config.toml
image_size = 32
horizontal_flip = true
conditioning = "text"
tokenizer = "word"
text_encoder_mlp_ratio = 4
text_encoder_head_dim = 64
text_encoder_fused_qkv = false
text_encoder_positions = "learned"
scale_shift_norm = false
eps = 1e-08
epochs = 15.3
warmup_steps = 4660
Rows from block 2 of the text encoder, named by matrix and row number. Rows with one number belong to one neuron. Each number is 500 + 50 x the weight over its row's rms, rounded and kept within 0 to 999. All counts start at 0. Numbers have three digits each. After the name is the row's rms in percent of the matrix's.
# fc1: MLP up (text_encoder.blocks.2.mlp.fc1.weight, 1024x256), inputs 128-255
# fc2: MLP down (text_encoder.blocks.2.mlp.fc2.weight, 256x1024, transposed), outputs 128-255
fc1.694 077:388571516466529580499538473563503503463486370599556512439541540563475457553524422438472498458448495624412530512541484550490538531525451439559569507475589586513473524567442427490555481458452497458469423500506503481396538493543594488566474525458582528489525581455502529443507531538468485493483466479549432494522486560532500559444519622433515454554443456545463493478491551476377494377553
fc1.695 075:362584530513524485524550506439523424543474463545542522465580485509544519515488483480557475525503404436446511503476557548475575455514440504500458507461518530482398523535452497475530549497452528517475513547524515397464527532493535476523425575531624475493493687451526471380516489585511520538517505504447451511481498482600465464495574489501628415482532500625439484515560565499527454453551
fc1.696 056:376545490420528510485465462451507466547478443561535511440489532432478512541483435445490509504544436532491472514507480570514507417490471492468586510501531499469379499505519464485537506498454513432469465528548417524501485494495550465541435542514642525505574629391529475417493512553500460568512501483511453480533488461531467604481592486437567500522534499644419457457533575485519536468587
fc1.697 054:381534517436541471488506490424532468557451436544556507448545490490429544484510460396538545500514454502465475494510471533474504400503491447461531461503548499531414497461489414498443483537473508421455404554540458454488473542480548460498392533608663552489522663411517486431543492578507514532489498487544432478476463463528483541517608478473618448490490505626408491439570561462552517421530
fc1.698 128:392509495540547405476522460477517481471464498621614498487485424458481450552500464443600500587430492390605449464496504532481546495571490467448534478486521608464518518627531474528509439433487527452583464523543439537567545488494469569513515542545516508489479517434514505435482542525487523484441507412476483515509586530544432506406565509519525502554489556560427460454500425447549567372531
fc1.699 082:393462524520515503461547501432577481452483512637522436462506465448486495527476472514558548531501550465464499414459499471559576522644535472459503451546454536501478486600606539504521496536497488495540526551507433494522626495560494616529536522486406547460492566511552455469473497455513547469539557463413430456501549326484461443484439473512406500541546522606399470475509368516519459451447
fc1.700 107:383538522538531488535557537495536411538489457574506463531568497520521541458455561492549492539558404474463466532466557520447563473556539503532414491506545506460415508505467517494535565522419529617464500565515569381485601545498473509516450543498492467492499622531516493409521508536529565497576445516432495557442460474578479443539495489484595447448567473575466515542528511527453445503511
fc1.701 055:433539580462539452494542455476463489502435425530581508476586478461503486545473496480544493480533394484477504488532557563447575455521422451559438471487495583493460568477460498509530501528399505505466463552495514426476460520512526451567455528604607570483520617481575521368506528591530567567486467516492520518500536501544475492461518547503647499548432450547447546503473572486511489470533
fc1.702 109:391581506514510516565573487504498462553462440590508537470588502556528463472527509467490459494504453514436504455479521569459570521544425512513466496423546510492447531552485488446531546536444489527476479551510511404468578528530554487541493582515581475513433647484563498422549462605497553464561532546441459551527442534557483448502538485500558411512498493573408511494557589493455511458530
fc1.703 127:389606494534471525562574479490525451544476437573516551470571520531510466490509518465458475521506481506452494477490492562471575496545415495511462514417546508508425529553465492479518576526422463525473467556535504412470548515527579496504458585506620480506444632463555500427528468617470503460532507530452469548512455526564494457503559485495552410501526488570433498511603578486474485451542
fc1.704 112:376516490520519416495530470481521508464488503613624500479488438454484465571507451459616522564428479428564451454495502517485571485587494451471555462477510601466501512603506457555520440433472523429552450522546417534562529497505515561518487553534532525489499557427526502459476545546492492472455486407461448486515567482558440517415547536499544494559504540582406437455511415463539544373529
fc1.705 055:417548532419503479474509465485512470496424412547545506468572462450498519549532419495523440440510452551471552480508445597486553413470405481548487481467540497531403521516488512504517436443439509453467462482508482497447414467476567451536380571608660567467524588417608468430498531627528496568477447474515504492497518521516489519437559502466583475549440495569435534460497602488495511444563
fc1.706 103:417490457512488449560549547489583477519439519621532552497576468489532427456471472484594549586501476459511473450495488524454540545654532505466523488451502566474457506621491516512455508582463465471535493542523490509543547495575483582560492551506448443488431592466493507457508459532506479431556470491461347528518465495541480475517532454526505450539554524581383459458558445415499551450503
fc1.707 068:424529538471600561463544421505450466436507413601602514465548497501454489592512428436509512441486466585420499506554495512519569524538434442544515445509528554504490515568477452513580474455425533481469454494512516473406524508513605536576525502467556532470545575464545534417468555549476555518468462493512500502531517558502486530407499581474558458567444461574443467481449540478400506380559
fc1.708 116:419496538537484455517574506473553455481443571536537486540518509488492533484457525539548496530541409416533521459566601533516599466595612505544439450549503512397476468518501541552508574500455609552466525543500497388570611543528463533512443557586391511413529582531544586501527469537476584533501394509423465542471508474536498407493448465482531459490554484572436399565524530479587456457446
fc1.709 066:361583519452544536446552435489501462470522392592593501437540503500448503548500382468508447479497465566487510518562491553515555501500461481533509481519515559547442518508536463444562479492449534472469446485502462448431522540534572499563485532466588530487548614437542560407526512568519530529503453471517486493504523534542483542448523544421551470531446469586432491455470553484463494398548
fc1.710 163:486482414487508615427458596535512563470524519477460501527466653525433508442503444488496564537466452551502497545520569402489488552508484515439524511457528445463519385526514444511463474483532584472508429458488555494516540516500489522470566442373554420394484500531396538517550496447502485452482447523511502511390455510435576505481470521534558543457544529539547421571499488479471482473433
fc1.711 061:406571529425515489459476483432568483498455451574539504412517489445482557519525426470508518498467449558469469460489475570470539459478439456485615483462516520513397522492488445488469445487464480422457464542558431511488480461464574483539415516593633556482559601393531498397471533598563476555506492465543448435515495427516520604504560510424573486510486509568409512449521618510517496440602
fc1.712 147:494555484536494522556547553488571468517428517589489567471669540535545432444521503528515482592493571439479542443477485541514441482547441577475487461444425532499435485556584556398488594580465451495423525565496538495503453459558515537553595501500468483502422583453529471456522398573482507484577557548429426507500388480468506426507488446503425420438533513556435485499584540470519536562462
fc1.713 052:376574503451498539453497493494500507519498433577523482438504497454456545548483401495541510491491486474477502526518499518533518404496470473395528492479543539534405526488514492474504429433504513458468435504520450474507508509477601485525434483559643516494525566436539464400470532578494482544493497431529468438525470480520463563499569496441606475486514498625411477408580514478558566460579
fc1.714 087:407514513453563566512567469533507491495486365603543496447539519513534497536488480467491506466451478597424524507538506511495566562537433429530518500455556559527496538590451471533530504492416492558437447507500538440380589503558598490546471548455614482487539583529522515450521518525471534454518472493509454520547462563526470488530503627479539463492456448542485527496499548471327490393528
fc1.715 136:463503467553568444495511432566548435431438504641550511452513427485507412518505538471592475632474489395585483503517504574473499536575428474445494563467483556463498520613534490533539460423513516493525526517458448556592585462526439590549586553537551500508446474457553525420517525488475496430504481465452512527514568561523410540429531534496513503499488499517484473441506387468509554368533
fc1.716 159:500534475545491511539577532482591458505428515589502571460650520533537402475521509532521465614491562435498531427492473563527443485550461565466484469448427539494447494566581573403480593564478468498433545567504508497506458466564510560543575535510464475505388587445534472472534416560480519477574551516427442496494411478487482442505497441497427408438527535557443497490573513454514536549479
fc1.717 057:363522519465522486517519474452547426569471446522506468426492465507483513520512457466556478472501380467471489484494557586445545411508492506393540475489544480500410521499519477430511488461491513495490514549532453413515564567429548478475405552514623483499529604453522497390507514558507493543523476450493473475524463476563452511476596423464623482484554510687395444470581546526566517438590
fc1.718 156:517482449503421542505466550504532529552548544485407565500490550568454459446594529403405554509438568527502480478476450487470529505502438593455547524388518486511536484557508418537445471489496433474514416526484566483526528458451569509441575491462511447520449519441476466546561538576542473400511551609551544543560469547546626533557573533539449519487440524526534533577573569438504550497477
fc2.694 059:478406559508434523522545556437529453519489548587487484558531540512543512513490599502515499605471640442540506452493590497505502454594511551373432476528465501375546546535547556571513538496473604548528541556541498476454568475474439587458452531510424488417483501509478457542434453456517590503512539461406499527438490440527496410515493509499378495439518537531469367531571419544506484501426
fc2.695 069:674376489488564547524453518523433565479527445541504479473504488496525484515483481514524515534461608525518513480478494466506409598508485459477521507507447495528577485506506492562477465522565511471544485430507475622452436440491429513462539469485504548513463404538502472518424479369488475443439514443535485474477503520433425509460450483540373559568457546429557538439411443486415553508468
fc2.696 048:518458515537531578506588519538524431439426476624535507569573534524540472485497584505553459550458604470508519462510552531488494550591511500452395477508466515398535546593523547537507562480469590556531548516480541491428614469541439542527561529505269479463488505534486480542414469456484617538472533400437475546472501520453384428450462538501385474484458476484467424538451452473436511444428
fc2.697 046:499408547520536561524562500538507449451452493599512491562560549510538483487478610519556448550490615472524498524509520524496488569586506480485404528500455511404554532568476554556528546502476552581540591503461541479450625488544408538538578530491268478472477484549497486490430498425492580490493543403425493560471527526488393450448469540513385483471443459450507433528430455520416554448475
fc2.698 125:531533498458452560508497488533462473557527474399429496537500575555481574441504501511438456395527643567411573539489522530508487494426526503560483509507527405507465500400460502466506556541500518538404540476419570407453515518478565402500490483481404467492556571548508474525556475548473514563504529548561525484484410546461548504550459490448375459447502445528522499574556643513492473553481
fc2.699 090:432531545463426622496504471560497452506509496521527511573499608500521515555484486505486465448544687558494503545520584512497544464519542471548494493513559528434474515497517527478565508455429550542497520557446484446388597531469516475560511495481169520442558519490491508584457530516507522530539503491512548503467468558549518519524521506465229498489520470539494458505523488529421472510573
fc2.700 110:631479486467558512525465488503465570481514496532517507450477470508516467528529431538525520527481460503517506483508481464532436542479536497461580495498468497554545479489495487525450462504561511399508479447531423622481377459513521502483517483485260541514448429470500508492460470478477419505437459476542450469519504482432445547448498456528467526572483561457492515426463458451490556488529
fc2.701 046:599388413468529543521477569560466583509516476575447484497511546557480511436491465519513565570461616547502522521499509486515395596542552504474552547406538467456517492523484453537483509553584498454547487460479524540480496482551408493485541448452490467483471472574454505527448460370455422371526488441541451456476467538463455511509490523553329473487518491514587497496455443504393536529485
fc2.702 098:574390519500460581507431547460477561497564504482528455517443552442531495559467484490455543540455526520565481456501528401486444541527404457447537505560462503501580457483516492595490441453553519479554475483555462605470475456464461569425515456452594518468488374511440500550452520375524466465427512431517538483439515455505485535520468502522458601533474570439567502480467387518448507517462
fc2.703 124:576392528494467585502449550476467555503574513491528484531465558459545486560496506493474531522443550525557470452504533394483461557545406465433523472562455517472615483489520491582485441460550529487564465498549467596452489453464478577431540468435625503454462373510436500569428509388529493471429516442501545507441519467520489519509456495532482603553451571426541475481474387510445538507455
fc2.704 112:528544503481447581498513484541494445539503489445434517564528594545499532448521522508453436409512661567439571532500562534507442494450530529540463509499503427476469512434491543442527560511483558569410564507410579434433545491501545426528510485479400453476533561523511481548538473546479523542499524535529539489470414559448529526542458496423363453442499448514514492574556605493465498548497
fc2.705 045:458373462478498511536559563550489508513486512597486459508548525527520518445453586478535534599458653442526521494513533535507483537611575452479431511483528529400507532550463477579508568503511527554553535512488543440512648521554372534480532498496514489469509544600490518496468465371428573431529531393459476495481492537549425422514466556511366412423499452549552450504491432524438490476457
fc2.706 086:484494523495433553436434501513480527504572571397465466548442605480457533540489518457488481466516581526553496556521571437504546466478448498562491545519552447479511453446537495508519461437500523532492467466492560427543564538402490489436578440455288534473563449487470510589559571485549492439509476530550619503435537522496599504527503529517356601441470496482600529540451530572466484521488
fc2.707 053:518433496505435562524508554463549461495436498584452506561515554537502491435506534515466514571471664499489532483497565522512419463555568567402477506490491477394477538543533542545498552536510609495512568518499511515437538459527447538494433495521267463448501496510485468559461453462494545512544527488462457511461450456453490473513494521497281476438537503542484382543546446501493457553447
fc2.708 129:607547467516606494531488485525507532484480449518508558463536459502505431491536457544544467528480421532485513498502478535531391549433528515507536529453462502575487520492491509438450546539561489454507523457510481600460348452553510478492495480493292507547417445475525503469437450506479405522518451500515460469527478514443411518483511454551509477518504535429511563455461484467461521560543
fc2.709 051:574409508510485561532513545487528469472447499581475487555506547551527495471488556519509511575469645486490533488489562518527434500557609533405469489510473478403516532535517536580505572534502607504514568526502497528417535458534440534489501497512188480445499466540472468535455439444477568546510512460453442523483460478450456435503477511516300481439500492497483399531502452493467482529450
fc2.710 184:481525564509444410554516416483505434532477531451520469433484393491546488541483562524471445502550461422529505541528444576522538437469508469565491534505496528557468545474462515491528524484456431521466539524478443487559475530473509484506462556611696577567509476455588500481551519556477504521532504512478509485617541512600524500546546466447616460470497460466486581430545535555572485507588
fc2.711 053:498456514537536555519594509542507425463445497608531504565572558525531465484497620492567438558463606445524526482515547554498489560597516485461381513481469508392542550583492561556532572484470569573510568513473559489453616479556431535532567550494328459455464502541494499533413460461463593510471530398428479564479512535491383439452490525491419439475453453487461425536475447491455559429450
fc2.712 144:438480522527446503434452486480441520487595537421522433587374520466484538547466503464514521462491531518528421523436576423463588511495470449497526473580566499453568492504505453560514405429523554522591455484523481495510571526443489551450462510463419518424526438521453471566470596434561510501436523481525599543429590472556554540504499535547460615558481556477546468490445415510498476465499
fc2.713 045:492421559504519572527569523500523445472426472641526509559592562496530499484471593489564470547469607487499506484517539536468501543613543485505397481498465530389522520585505554562504550518429576560531574535478554478430611492545399522534552540517319487444522552531489507514448482465496584523490525409434459565468493500483374465448444527496426449465448442480470425540450473494402512440436
fc2.714 072:542414554514436552523511540439516471514486522579508520544529546488549481530541536512480491580487635483543493423513552463473457488572430547387471481539459512422570534536550549565492483503513569499532504526549486572422483450473454591467448526493588502425451458476471467579380447456527525487490536466445482525432493440507491471480485503496397526530513575494450389508550393528481504498440
fc2.715 125:463502492430430545502513566485438535595571475406463468500487577540458617470469433503426555382540555598367521487486479437504599498483508479519534455527566463564489477414461462497473515586478487491439435476488519386432502561470602411506401506459528476496553609576441476531518474537513506584486531513551468504471396469497572466561463464509464485507543504569457502530553608509509443549490
fc2.716 154:449480517499455504425437492485431544494596533408503440579388517473479563544477490444511534448498510525521421522448566408455602495486449462507529460579563486466561493487502437563509395441509549505574430481531500476507555530431496535453470491463443523442549446523446475567466593443570517511430516498552594549436578471544567539497502532538479620556463532474549482503428438507501491472492
fc2.717 045:560407533496537591512512512535496504430434463626527510568564576495554482487449536506548500532482576528492506489472527515512448560577492462540442481524438512423507525548521552553510539531453558519530555509469518518412578461570395498569627470509234521482538505549480479510443491446497562506489521430484428515452486511414386479452433515516380502485444444448511467508391470462367539491466
fc2.718 160:448533548491595497468558437470507466421453423559593460500535436407543473578434457578570452488539526509489502505486525506549478521510546420518455455611452587516490509500513586461547531489484553524532553493539426559423471522571457516553437522517518575476504495514518505451393510439467522568494503430421482438437550458457389471450405488483487484573535520508459484411414413516448452486519